config.yaml
encoder_arch: "efficientnet"
train_examples: 78125
gain_aug_db: 10
encoder_activation: "silu"
encoder_depths: [2, 5, 2]
encoder_kernel_size: 5
encoder_widths: [32, 56, 96]
text_encoder_width: 256
text_encoder_mlp_ratio: 2
learning_rate: 0.002
beta2: 0.98
eps: 1e-06
warmup_steps: 370
weight_decay: 0.3
Rows from block 5 of the audio encoder of a small contrastive audio-text model, named by matrix and row number. Rows with one number belong to one channel. Each number is 500 + 50 x the weight over its row's rms, rounded and kept within 0 to 999. All counts start at 0. Numbers have three digits each.
Before each channel's rows are labels from the 100 clips, of 14848, where the channel reaches its highest value: "strongest on" is what is common among them; "band" is the frequency band that holds the peak. Only what is clearly more common there than usual is listed. The data: struck, bounced, scraped and rolled objects made by modal synthesis. In brackets: how many of the 100.
# convs0: expand pointwise conv (encoder.blocks.5.convs.0.weight, 224x56x1x1, standardized in use), inputs 0-55
# convs1: depthwise 5x5 conv (encoder.blocks.5.convs.1.weight, 224x1x5x5), a 5x5 kernel
# convs2: project pointwise conv (encoder.blocks.5.convs.2.weight, 56x224x1x1, standardized in use, transposed), outputs 0-55

strongest on: reverberation (53); text has "room" (53); text has "reverberant" (53); scraping (46)
band: 500 to 1000 Hz (49)
convs0.115:454496500486500519517459533536494634493475498470572542535449452531426479385546561483477491652472515449534555449492472508509466519518481460478439456574561526491598572436
convs1.115:546542546559551441452390484483558492431460449567517509540507585558522524465
convs2.115:514444445560481562525449492529527471545434506512507531482513432451516488521538479538481471608511534393545454493584423458517537508523375553474453393511442480467493627513

strongest on: clamped rod (70); one hit (65)
band: 1000 to 2000 Hz (48); 500 to 1000 Hz (36)
convs0.178:609503514494506514502483513540456445535468496549553414512391511476497448488533506470452582488484427510519569618462508526387489493524484464498519461613505508381570541540
convs1.178:479523495495441581561575557538428422447466469491509488459465453448428434440
convs2.178:443474544453542500508436533512520484543419478580476565543478471523474479479471469401415503571529424496512477577473553599530566506549487510503484473392651517478483551463

strongest on: one hit (91); clamped rod (40)
band: 2000 to 4000 Hz (50); 500 to 1000 Hz (45)
convs0.98:495493525502553415477558465458488544494568491487546564531447415465449540494611511488520470493527549449399486527399566505440567477532511447540365450495504572493574481538
convs1.98:565597560445462441461428498560416486508511543501458548497477529600547507502
convs2.98:526551458473440546538526489512499435639562487478539582542392477487529526474408466517618529472514469563564497522518477517522406459513435486516484421529497549426444535456

strongest on: white noise (65); clipping (47); text has "clipped" (47); material: glass (37)
band: 2000 to 4000 Hz (100)
convs0.197:504438451427543405547492435567489534370481472467437591412571524491535503495502557531553540471494377505538537453536484446490526467469574551445469486535555478551540487469
convs1.197:487500497525555490490491469511508503474425540509589570408425518608594511464
convs2.197:528476485481495434392437520588486580523516372560511523421523522611501439449467486456519539564477425573574448514521493418552460502522478472421526496514548476532498542468

strongest on: membrane (90); one hit (68)
band: 1000 to 2000 Hz (45)
convs0.188:462495655409469521557558524571538526406428537516483471513520475502551518520505484520526521400494511581456433521494519466501517508502451495489552553507452465446533351565
convs1.188:503522566517445548591588496497449491504506528398424426486558451492456447495
convs2.188:567457517473439492439472549423499486516533414481577553447557496500452439491486522471524450502542535548546450492567566495489495466551467489384511461594579400444567410471

strongest on: striker: hard (90); reverberation (67); text has "room" (67); text has "reverberant" (67)
band: 500 to 1000 Hz (50); 1000 to 2000 Hz (31)
convs0.199:324416598553480471445511476490470480513533498527519525462539477445480546524643552404479515494600564541502477492492519465444545519496536480543444468477549512514449500526
convs1.199:471475488532503558451413450516555549430541586615513468477503533558564489469
convs2.199:517445433489526492538459461409508464509599469526516527562625567555527451543572490451623552515497584493576390494576518475504492509465479463463580466526466480490495481513

strongest on: reverberation (58); text has "room" (58); text has "reverberant" (58); one hit (52)
band: 2000 to 4000 Hz (80)
convs0.5:482455543540454450480444468451413489513388536541486596535457529486418635506518558521461561495529546493496539456514478441457458532568526453629429540543537509473498470510
convs1.5:559602436608479559536449561480532469444561487483546479519512503581487526464
convs2.5:446434405454513543482545521491497553489554566458506505508468568478527508489559535519490508549490603488559536425483340426471443454496599550511473506526544492425540578548

strongest on: steel-like damping (86); membrane (69); size: large (68)
band: 500 to 1000 Hz (51); 250 to 500 Hz (44)
convs0.58:453518566586557504524542453391531501542524522545482511576401593544577472495598467447443415484572503527489536507472519580449496515495506444441554469497566476420544467493
convs1.58:476560488412466483556535411447513537552445436507542563437452498521550432443
convs2.58:439597567446500484514439489523434428511470522507503514507521515406467457506481574546585541590491550523518573519526516507524509460561504494584402484470374534439526587444

strongest on: striker: soft (94); one hit (80)
band: 0 to 250 Hz (93)
convs0.147:460467578565442500409509496451545522587461485500552587516509434583477512546501500411434535460561552440506515457526521514436415535459597466489452478522543564447557423460
convs1.147:579531524487500562516479452487472516582494490472485576494494356438553505574
convs2.147:555553444520518543528424571524510409455446497472513576506453472457461515463540531487458547421506420617536478460478573464522411480433447482546603526522552484432494454567

strongest on: membrane (76); one hit (47)
band: 0 to 250 Hz (84)
convs0.145:435627458442545572498547519423518439482534537478531528486525515543482541539435474496594503350504547473446478390464566512464509519470466501438499452525519507528593458476
convs1.145:516502497451439533497459477452510427428420442467410423443456523531541561554
convs2.145:508504449475468583472522543450512465406523584498439466409590509475524514490454448580547474488504556495532603395485569488399555500451570557430507511478500497546541501435

strongest on: ceramic-like damping (51); white noise (36)
band: 1000 to 2000 Hz (37); 500 to 1000 Hz (34)
convs0.38:457599587570430530421427485472498512488610490516554461541446478537488559467540504560477548477437527527478496446549470441553521481499496465477362511490602525484515447578
convs1.38:621441393496542569464456499575486518433538537536512462504547469496528540534
convs2.38:449535503553531515566503573488544476561550536400507509502453488475497527522616437602427527445516403475532498546482531411482544575460474416489523511560481426450427454533

strongest on: large (64); square plate (41)
band: 2000 to 4000 Hz (71)
convs0.108:429598544457525420452500492465555477538542435468525549476527462427486589500539616526541476561613548432456514521489536413514524482503530495590451464435449506453499467448
convs1.108:521585503566550539467460452395431446438520528601517504450496496467472541533
convs2.108:492430512404452490504536506413560462554445494505537524548488506438437545473559536555563600442538505472545472448591580478486508483480535527475479499633505433397540464519

strongest on: large (99); round plate (63)
band: 2000 to 4000 Hz (100)
convs0.95:538536465459542492535533534563621470476434593495530501416489454489529485496492520522546595474529578513416450482476512432500457563397415541574533497522519432537543427439
convs1.95:577560570568569487495465478481454494475460465442474463511452433419452435428
convs2.95:448531528457531559505541486520420552464493463550452447471446428506431468475573480446437552512442513473478555522425518546547566441622539565539451590490555449581534491565

strongest on: one hit (80)
band: 500 to 1000 Hz (35)
convs0.84:460504530492523456545495557500563570446427460438433513522522499431578597491550480544574523459526498474488530560504466431537450408412531463496550361521583564496485503476
convs1.84:417517480480577419511501495571408546477453543459563527511572471523480490589
convs2.84:484418410509532521499447411430526557548519523438511505440574441530560479489532509516465458528520586417429413508561501457438492516558466472586533513536552518572515561596

strongest on: striker: hard (79); bouncing (59); reverberation (54); text has "room" (54)
band: 500 to 1000 Hz (60)
convs0.114:474538523465471548524589425522492519497438477491503511391443513583502490454536551486392485571579557467475540504393494441466568525520448503516421427570534578544490536559
convs1.114:486490563509523486465559496497449409555467504442419588504564440476601467485
convs2.114:550478438483478485443539489628479529568508508537584574553477455479514489487345417497474512594519514544411548526480528501493548476454489542513444412456487576465526527468

strongest on: clamped rod (58); steel-like damping (55)
band: 500 to 1000 Hz (37)
convs0.156:407455507524563544421500524552549541483444610478596415488457380524542563457548479527494437539453464532533481544511610564509548457511481501510449457573463493494478461530
convs1.156:511528539553556602529477523533555531425435409537516460489426576527459503463
convs2.156:502492449528463428460478570475502470555472576458581514600552489478523412469527506458595523541555474486489508545621519442462514533511467525386491486604433493500411494462

strongest on: reverberation (93); text has "reverberant" (93); text has "room" (93); rubber-like damping (86)
band: 250 to 500 Hz (44)
convs0.140:470535465432505371505598459488420566433479561427487514574478486451573485564445510508632532515434429532532537508504539484484445494449467532483464574432482516535454504520
convs1.140:510440424466478558456415467506555474502515500523522530486503623580540586535
convs2.140:442470523456601445468447530532482562439473643476483584511512489479447520544472434470494484569493443485470494470460497523553431532507448449509523574484512433609569433415

strongest on: striker: hard (96); ceramic-like damping (84); rolling (69)
band: 1000 to 2000 Hz (44)
convs0.211:560508601526576383496472506531447509488557504537542463415472522512496541470534530461488506457481441572574414474555545441564511437455355474469571531486579512506491490504
convs1.211:450505495582550531534509551540534499478526512508421413529546481458536578624
convs2.211:505549549566535518513542477447548527518475526453473543541473533544591400510535446550488466451450411469400498464533478467409533564575409579524481512437448459528419470561

strongest on: one hit (69); string (47)
band: 500 to 1000 Hz (32)
convs0.55:526550458547524524548490563442436494588414544463496506521508490588413479467490457466503483457483378452575564459493491536505583457485527474404429455517610464483530554537
convs1.55:489514542482471469453488481462486446429443404553526504535455568536592602546
convs2.55:530517555493451501474453515535430435527474459523533433436501498535562533374536413526500356508552431518600515506508541565570486459483445445511495440588544514453477484478

strongest on: striker: soft (78); one hit (76)
band: 0 to 250 Hz (38)
convs0.96:571469549438463415477491448522499516495526463416459603465496497526472484466506568421498557459554422516558505496583531392488519437449492484556420440506596598492490545504
convs1.96:519543529518493547539492468456546526461429481489456487554584434405492561616
convs2.96:557450437459481519521531530593503535525534533449528530455602503561543494516485454501543518428502493502445500470566580446403571443491546576458445486478438472495364416540

strongest on: bouncing (51)
band: 500 to 1000 Hz (64)
convs0.186:461504629479497492492468508427508499502470475534506577548491452504497510514713446547502493486566478507434456404533506507425539449493544497559433485447538536455534508517
convs1.186:550590575470548527519509414469546527521495559492429477565569581557529531529
convs2.186:470540453463524574529511540443525523492480546468512486531496525460495584551524382537570524532488485544557510499546468420603467499455430443508662432577509496491503460578

strongest on: hard striker (90); size: small (62); bar (52)
band: 1000 to 2000 Hz (38)
convs0.222:519514442544524487543519569479529416509400585472573523570514505522404517541508524393398554479439434459575473496526503526412486469502461565494504472469547547439501572566
convs1.222:501526543511503500472467483452514544549544508447432434460490383403427420479
convs2.222:485450560426523520485526518470437494494498464407538417603571539544523512506407515482505539456510485593386423510546445468546440560507581506489502567540395548496522502513

strongest on: mains hum (41); steel-like damping (38)
band: 250 to 500 Hz (40)
convs0.25:591466491489493443512527550555449646523513448476405480509405498490496472445488532527581507528467508494522575411511525592483562482418532483536461550553500397503510452555
convs1.25:509542572498485477412415479479503560544449468573602536495484448479489409469
convs2.25:470496537483506484498419571476514507474409520457465462453464594445465556453505446562520444538595432475518489535530524577596526546429529435576455469506512501406440465596

strongest on: clamped rod (94); hard striker (90)
band: 2000 to 4000 Hz (58)
convs0.130:531463499491482559542427525414477454512539439481549492549440551474498544536622587528520525510438481490526551495438515478435463523521541413476367536552515515459462562615
convs1.130:522534517500524524527509509540364405392441434510555543521503538539533505481
convs2.130:463487491512527558490493437440480473476474483614511442483418429465525425560568659554523485539477478377551458613520433509546513499538474503487466470528466465485488531506

strongest on: bouncing (73); quiet level (60)
band: 2000 to 4000 Hz (71)
convs0.99:511564461475569506494553546395453454426531534488428481542471558406572541481476541551548454459482525538561458485438607425600461493475428411530491490494542507477544550504
convs1.99:576523379454465533493412496475532482428465459564458440470464546489445471462
convs2.99:499494479534533522451538464587515554489515447486561549407435512531519615559442460495488435513466459534483556427490505612630527450552510494460567500521482442448402500492

strongest on: large (63); membrane (62); scraping (44)
band: 500 to 1000 Hz (52); 250 to 500 Hz (33)
convs0.63:500508535547563434543492535478562589573601526563517472482498532469494430432462482524428552469480559544476437462492445545579526463454450516581610466456516428430577521509
convs1.63:507545540412443496412400477527477494513483480537568551493426502576531426468
convs2.63:528519519483480440585515531523566478466553443469522479536576516601513555492393505382484471414560523589484472513557473462506439475444489454429607438465517455476541492456

strongest on: white noise (54); thin (high-pass) (30); pink noise (25)
band: 2000 to 4000 Hz (60)
convs0.129:505445495524463471454507502560595642463566458497401528406434529499520377470565545542535545549449486506512496602483507477520540559436496541480446483473525444504449524489
convs1.129:573543534511526572532505513528581552542553537605578557555534560520530520537
convs2.129:540588495439498471441585448505531535426424452519509480445552587569374480413481516538477524485509534442547460568445476471513477529394551484481555511489566537511574507442

strongest on: one hit (49); clamped rod (45)
band: 1000 to 2000 Hz (56); 500 to 1000 Hz (36)
convs0.42:475506647530616437460505509564408464568484499461557510479472483527552442516474430570425483499539450576499458481524436410487475488507530464520581520537495523464574520429
convs1.42:449464565568583492456499500564398442421496546534567554533484502559478482524
convs2.42:525511525451573457499536483514543500453467520489613480555538550498545560478552493480441430499481513442428506479491483410464467512495368482549670556434501487437483542515

strongest on: hard striker (84); membrane (82); large (78)
band: 1000 to 2000 Hz (64)
convs0.172:520498500543552490506484551446521543546566489437544562469542408351505536482437492392505535467523555614468468526525530499550469526465454498529487541529575465423598481448
convs1.172:508528498532480591568551576542447461451494477394387469489524520504522557493
convs2.172:481485574563431500573527509452532499440481463571581504438543492468411487475554485513507515440531541509531494490393489495520553525491527500465594575516612375576536434520

strongest on: reverberation (98); text has "room" (98); text has "reverberant" (98); bouncing (56)
band: 500 to 1000 Hz (51)
convs0.175:480504527572494542562548472570461492478567491474499620386481507526419511479481528537444480590571458493436499411450456426469490613496472552579488496516479497507531419453
convs1.175:539519466570535539489427533544573482428473485600523452502467599526443484441
convs2.175:494491531493454447454483523527468525455468592496585504562522496462486582542538532537451552562553472503422483369577515468541418422464480479481413548539603474566468535540

strongest on: mains hum (83); rubber-like damping (47)
band: 250 to 500 Hz (88)
convs0.201:500460472454451507398456416523522478453518592399498490424602522565471456520504381512529498516503517566568557550576483564433500553546518534514405475471529515479503442511
convs1.201:443422392441450537561541461478493558575553545464520542526563435505519489508
convs2.201:519581518469531568544508456475485419554467426440440548515476465492527412651505525552442500485570415581526400505533528557460528584539498448494543552503471476511514471497

strongest on: reverberation (97); text has "reverberant" (97); text has "room" (97); rubber-like damping (89)
band: 500 to 1000 Hz (44)
convs0.75:518496511443428442503564507541496469481539476528470562549545533434576452601449566480618589530390414497493510511484502421517477432493435535494433561446473520547492552487
convs1.75:485498499485507536558536464557561562509496525566538540563537586537609577562
convs2.75:531480440561570533416485490509562619468495634433518565475434435418478544606540453522548439537537437503453518499447505568480510435539475486497458523488450452500496468503

strongest on: bouncing (95); striker: hard (86); rubber-like damping (69)
band: 500 to 1000 Hz (48)
convs0.203:467474529346598509469518541461473493494490449471482563502533469499433484534486561466546369498521466545439574534496501620497519570551489428479421484511496552520519542432
convs1.203:430468540538542438400504543501454500525503556467488466538538387436488499589
convs2.203:550556394558401437546443506552491492466504503524583523560492537446496595414501559554500521447533423492508547441516538437572501441389558538444494499540514472476556473485

strongest on: one hit (88); bar (37)
band: 1000 to 2000 Hz (70)
convs0.150:499583473492497594446516502520562380503416472464527449542493463567531485508426493530500551511543422488446479431484502450420491508522541513575523481551487543552550553345
convs1.150:501556566531538417457475445480393406413430440500489482472485516493536505525
convs2.150:394513461480463531480537505556513566447519530463587449545559545575464415470517555510478574429538553464472453424561422464553445481443523507529564498453409510601490474481

strongest on: rubber-like damping (100); one hit (99)
band: 500 to 1000 Hz (96)
convs0.80:553545484647524508418528471597570484515379512473526498540436518593395462451448491494476500448508460494523563541578460543544493509513454466417521536486449470521536509524
convs1.80:596575482493450585499447454500534527459465455606569525529563552498481465493
convs2.80:572510515586483533538561522591456429527542485466475493444551494471490494483509542387480498425556447499436588460468452446460467520571533498456377533504490490637510511522

strongest on: one hit (88); striker: soft (78)
band: 500 to 1000 Hz (76)
convs0.151:496446591552442503416540499583535493523512512481553579527478455508531489481582398530405423510532468530405523437477579529535501512531438498421496479498445590513516464590
convs1.151:604556541546508522532520522490450493469507553422487443477520499587520475370
convs2.151:581576443499482507492504505502437478459480527459564569555480515509523523484416429465502501403514440455514471561558617497525478563434462497457620440483553555489404516436

strongest on: one hit (86); plastic-like damping (44)
band: 250 to 500 Hz (36); 1000 to 2000 Hz (31)
convs0.183:549419547550477439501487510492563422457566500470543566488463462542421555472647565485466517575495438494495439485465515423453524450493498581478532454580567517510475573448
convs1.183:412498478449488504582566543549508541499464440556562454444388532518508493442
convs2.183:415529535497463556486474544506437454499492432565582549555507490508525530499488560532493476593438411534515527484539519475435404387486511455525528547434639428483501550500

strongest on: striker: hard (86); bouncing (64); reverberation (62); text has "room" (62)
band: 2000 to 4000 Hz (70)
convs0.216:450425561444494496433416526495522524464476540451523489470516397523520501482647462517446565541493578553482486500511465561416549627486519493392483503512518481514578486495
convs1.216:616505443562546564511493550457592581508580546570519485498488517510467505522
convs2.216:551453428553500533513462425472582550536534520439429578524535506520593540583492423529556481481511458432547378516535477432497527453435450468514526485600500528508432510559

strongest on: steel-like damping (84)
band: 1000 to 2000 Hz (37)
convs0.155:393396443463513491460400540558550516449487564494526476470511421492487516477578476582520482525501489650467451503541521539503463597421520516476535475511522481499601498466
convs1.155:468528493443427553556513480429537587543548510559592517502531507541473413436
convs2.155:460413426479513557462533431548577549550498517419478566505423394525423510527547496614547485545485493495533526534536511583442567538470531474484515506562414465428440508499

strongest on: large (69); membrane (52); one hit (47)
band: 1000 to 2000 Hz (39)
convs0.15:555415473483517575479472467552467494461529504499442600489448437549495428583458494598480494459517443507435465555496537524522529523569511624409457418519461574493444492553
convs1.15:561501509425376490420488495490414437531522540442478539531556487461481480569
convs2.15:466480453541461627472518474501510430574500524490494465556507387498475553415544582479499487549472544566538558439517506523499491416488496524444541534454474472391602461582

strongest on: repeated hits (67); pink noise (50)
band: 2000 to 4000 Hz (56); 1000 to 2000 Hz (43)
convs0.87:452556551548438477428462444459513582494492475485499522469443471443478581517573554567542526571504589540437476488494535529572494574491453479435395406486505477447518494390
convs1.87:498469374422535527505470506583537527447513555478502461458584518559438461542
convs2.87:545512453571413472507459497471549491565623510470560567479538452449510452498600411517493502410524449434481454536534511414538511544519421544584522510429569453506466510515

strongest on: clamped rod (71); plastic-like damping (42)
band: 1000 to 2000 Hz (37)
convs0.168:463526563464503517468532482427627446462537448493396468502547573539465503541620524460526505455549465465487493529461525539439515537530513495527417534490484589432416529608
convs1.168:458434409417403550518489517459567540525564531529513487495493478443407480467
convs2.168:558552471505520457491440478514452532449554528625594483521564435410521526521551550463432451580550542498468472473529469581499530523547488441497530580383510421486443514514

strongest on: reverberation (99); text has "room" (99); text has "reverberant" (99); rubber-like damping (50)
band: 500 to 1000 Hz (47)
convs0.8:492504507520608484532532480512526497401541472500524529438510554451549503519501543599506503500367462454506474466490485496494501418503374587544518572491441508540404524603
convs1.8:478530563580536532563603516517535521579542458533525549456414511466480462428
convs2.8:482443471520486515511463484535518531600596572436513531507534472470539514496567443605445478458447386461444525431515532518436540520497501610537422493448441521526398475522

strongest on: pink noise (53); white noise (46); material: rubber (40)
band: 2000 to 4000 Hz (100)
convs0.66:593521525496523433464564633442481508528471418569564504599425451556487525475507514499391478502530496486463509411530500581538483484532529539464540503408497474484515510400
convs1.66:392462438481559477490471487526438464451458533447493425438550428437448490549
convs2.66:555525528456502495442581371494506599602410471504575491477428515487441506541450527550534550528474538407515555498463511450556516413457538462471480506556490448525542519583

strongest on: scraping (98); striker: hard (85); rubber-like damping (58)
band: 1000 to 2000 Hz (46)
convs0.194:420479546435467543494499462555437535514419551505542420409526478499523477397416547511566574466447515500508452530470588546519563472512445528473453530523464592607471512550
convs1.194:520530524467452515522514439442505515548473449509565558469416545564559501366
convs2.194:484517504546553550488536413482459440466403568464491401488595558455505592502494561486548478507489537622576502458467467439501539526559453377522458531479503548494467463494

strongest on: rumble (36); mains hum (32); clipping (29); text has "clipped" (29)
band: 1000 to 2000 Hz (41); 0 to 250 Hz (34)
convs0.220:474503494448400474456511431532556521480552481492460538462519526472484433475423519505479605481563502595535557496615414447502580511496473516547337475507483481499549499518
convs1.220:575564540456399558515512478427434468471514504412495527578549447463506520538
convs2.220:509517397512496496447472609550489420536537518486497562559553543509521473482538548465514539497559469553564437466544589450449494439481595551423455500499447517405460399457

strongest on: hard striker (96); repeated hits (76)
band: 1000 to 2000 Hz (46); 500 to 1000 Hz (31)
convs0.206:432439500369456475484549504514449457444480572437540483578526488517545495524456423501483490532492520564644526526491533624439583499493491479544426550511426517509503484516
convs1.206:507546538519528541516471523583484500484581593491416419554582513482461541569
convs2.206:530543465537477464489478466459512406468555480563493533544559483513498470528501591488561541552605536611590427466578524490471468442453529374439517495506489454437464468436

strongest on: steel-like damping (45); rumble (39); pink noise (32)
band: 2000 to 4000 Hz (61); 1000 to 2000 Hz (35)
convs0.195:514525508488545645507445477505549546455361528486397525457442514424506533410518487534513515476505491536422552494579478507564590457531492501529446403511520533456464512533
convs1.195:460543559448455412515569502489436491577530485433489554496419457485530520404
convs2.195:515512402435504438489493484464536468475521512524576462556521499431480556494516451550493509538431521544565441512387448526551535542408495465444562515579550622450557559439

strongest on: clamped rod (47)
band: 250 to 500 Hz (68)
convs0.46:517456461546531432540485491520520422550553460570496525441410478436424469510504553492522478565506396457472454516497524476556495461561481619540487448568588454429484572581
convs1.46:426422416428456483534538525491546503508483409473472516496404546562567529488
convs2.46:466566530547389485519534520451486475487548492507619456548475506471554423455566567500495464508515529461556485466548606518441474410404476447537575568453573465465467471530

strongest on: rolling (61); glass-like damping (36)
band: 500 to 1000 Hz (45)
convs0.9:534491459645530482397457459618528530538551511504495471447517482575594577400484537533500493465433469588539472474538538497516537489436452515436518510501573466487542480540
convs1.9:520485485517517486460415510527441428430539539474452428513524439402460571575
convs2.9:516498483581520520472562450505491475486536552495527502548482464503548495577458526553414474446382344534471503403514479531515532457527494484519548571412518422465411456551

strongest on: hard striker (77); white noise (52); rumble (35)
band: 4000 to 8000 Hz (52); 0 to 250 Hz (48)
convs0.219:468484503396327479503444481501573556455495446422435496456542569527482433476541495532516557504459545549539530499430583517483584560484561476536434500564546518487484515522
convs1.219:455498511490514475462473525513572542497419423562577531453376427461536516486
convs2.219:517470477494471494544443488511493518505441438448431413426571635523475529465560503459568486497389517413493511505458483546515421515506459546584517535585505524557544543592